config = dict(
    encoder_arch='tdnn',
    model='encoder-decoder audio transcriber',
    dataset='phrases spoken by 400 fixed synthetic voices',
    train_examples=39062,
    gain_aug_db=6,
    n_mels=40,
    hop_length=160,
    input='log_mel',
    spec_augment=True,
    win_length=400,
    tokenizer='word',
    vocab_size=208,
    encoder_norm='batchnorm',
    encoder_activation='mish',
    encoder_padding_mode='reflect',
    encoder_depths=[10],
    encoder_kernel_size=3,
    encoder_stem='single',
    encoder_widths=[384],
    fusion='prefix',
    decoder_width=128,
    decoder_layers=8,
    decoder_norm='rmsnorm',
    decoder_norm_position='pre',
    decoder_activation='gelu',
    decoder_mlp_ratio=2,
    decoder_head_dim=16,
    decoder_fused_qkv=False,
    decoder_bias='none',
    decoder_qk_norm=False,
    decoder_parallel_block=False,
    decoder_inner_norm=False,
    decoder_drop_path=0.15,
    decoder_kv_group_size=2,
    decoder_positions='sincos',
    decoder_prefix_bidirectional=False,
    decoder_connector='linear',
    decoder_tie_embeddings=True,
    init='torch_default',
    residual_init='scaled_by_depth',
    optimizer='muon',
    muon_scale='original',
    learning_rate=0.0093,
    momentum=0.9,
    nesterov=False,
    orthogonalizer='newton_schulz_5',
    adamw_lr_other_params=0.0011,
    max_grad_norm=3.0,
    max_steps=20300,
    batch_size=64,
    epochs=33.3,
    lr_schedule='step',
    warmup_steps=1010,
    weight_decay=0.0,
    adamw_weight_decay_other_params=0.01,
)
Rows from block 6 of the audio encoder of a small encoder-decoder audio transcriber, named by matrix and row number. Each number is 128 + 24 x the weight over its row's rms, rounded and kept within 0 to 255. All counts start at 0.
After each channel's rows are labels from the 100 clips, of 14976, where the channel reaches its highest value: "peak on" is the class under the peak. Only what is clearly more common there than usual is listed. The data: phrases spoken by 400 fixed synthetic voices.
# conv: width-3 conv (encoder.blocks.6.conv.weight, 384x384x3, each kernel summed), inputs 64-127

conv.13 [ 99  97 152 113 129  91 131 136 102 145 135 123 152  90 151 139 110 132 144 130 121  76 139 105 117 132 142 154 120 122 164 123 163 108 150 150 122 138 160 115 109 174 123 120 107 130 155 137 151 124 131 109 179 130 149 122  87 173 119 123  75 109 116 124]
peak on: /aɪ/

conv.189 [146 127 131  99 140 170  93 134 125 125 106 121 105 146 104  55 146 120 169 132  79 122 138 125 186 116 110 132 118 124 149 146 118 110 137 120 145 158 127 148 108 133 116  80  74 136 141 117 142 126 132 145 161 156 124 132 160 108 159 147 158 124 159 144]
peak on: /ə/

conv.127 [152 142  97 128 106 133 105 161 137 115  97  86 122 106 148 112 128 143 113 127 136 142  97 141 130 125  99 129 134 135 115  78 100 134 112 111 138 145 110 109 136 121 132 148 128 138 106 132  70 129 115 139 121 108  96 163  96 118 130 117 163 135 138  91]
peak on: /t/

conv.266 [153 121 150 136 104 149 143 106 118 124  97  67 162 126 114 172 150 124 172 101  49 147 148  99 116 186 153 143 101 125 117 149 117 168 129 130 140 120 145 125  74 101 151 175 102 163 139 188 121 114 113 127 118 114 169 120 132 120 110 137 132 120 103 147]
peak on: /t/

conv.370 [120 124 136 106 155 124 105 138 133 137 133 111 160 151 116 163  95 124 138 112 124 141 113 120 122  84  78 147 131 148 119 140 165 115 102 121 143 112  87 145  95 100 182 127 128 162 168 130  98 117 156 147 160 131  76 121 127  79 127 117 120 135 166 139]
peak on: /ə/

conv.32 [107 135 152 105 122 157 144 104 117 128  53 137 141  85 136 135 116 139 176 105 133 109 125 146 119 115 110 127 134 113 160 134 119 100 146 122 128 115  97 152 104 105 135 122 131  90  97 146 111  95 147 127 162 144  72 142  85 138 115 131 101 138  97 126]
peak on: /aɪ/

conv.345 [101 114 123 135 136 152 124 112 162 155 138 115  96 137 110 138 115 154 110 107 142 122 123 119 104 110 156 103 108 128 107 113  99 138  91  61 137  91 122 145 142 139 134 140 110 106  73 108 103 106 130  94 119 140  78 102 114 124 112 141 126 109 117 121]
peak on: /aɪ/

conv.60 [ 87 148 115 168 117 134 143  75 105  82 131 115 126 165 117 142 138 128 130  66 115 152 136 122 151 166 148 139 139 125 102 143  74  92 110 149 103 122 128 168 128 166 146 133 118 100  97  79 149 112  69 121 147 142 133 131 109  98 129 103 120 128 147 125]
peak on: /t/

conv.49 [152 114 114 140  99 139 121 106 110 102  93 110 101 148 139 114 137 129 131 121 116 150 104 139 115 101 118 152 184 165 122 133 181 167 124 105 119 107 145 135 119 155 135 128 103 101 111 158 102 159  80 125 150 139 119 149 153  99 152 111 171 193 133 112]
peak on: /t/

conv.185 [139 140 135 100 124 118 103 168 116 155  94 107  96 138 162 111 118  90 137 118 127 146  93 148 101 153 106 121 123 160 143 131 140 155 144 113 150 126 184 160 171 136 116 120 103 149 137  93 122 133 109 125 102 105 140 131 122 144 134 122 117 142  85 128]
peak on: /u/

conv.378 [ 94 104 131 139 140 154 144 135 167 120 125 153 127 104 135 142 134 103  78 107  96 113 165 147 110 146 153 120 126 131 102 122 124 129 143 101  95 114 114  78 155  95 104 107 126 128 112 110 128  99 153 135 117 108 118  83 128 103 132 104 146  32 110  80]
peak on: /t/

conv.306 [135 116 142 145 137 137 131 146 102 123 143 151 118 123  85 103 130 153  82 155 110  95 168 114 100 145 127  90 112 129 102 129  63 120 108 116  96 115 143 154 122 138 142 122 133 140 112 127 165 142  75 113 153 137 148 137 121 108 143 106 149 143 126 163]
peak on: /t/

conv.352 [162 121 129 130 125 112 149 125 139 140  84 117  87 123 188 144 177  90 160 105 139 123 160 105 149 119 132 132 142 153 146 137 126 169  99 143 149 148 133 156 119 112 123  71 105 161 127 100 106 140 134 128 131 152 178 125 121 126 114 139 138 164 129 116]
peak on: /u/

conv.167 [124 142 152 132 138  89 122 116 132 138 122 120 142 139 126 120 138 133  83 103 122 134 145 124 145 133 115  87 126 112 129 127 132 146 150 130 102 107 128 122 120 109 145 110 131 113 118 121 158 142 120 130 146 129  81 112 114  97 111 137  79 138 144 105]
peak on: /ə/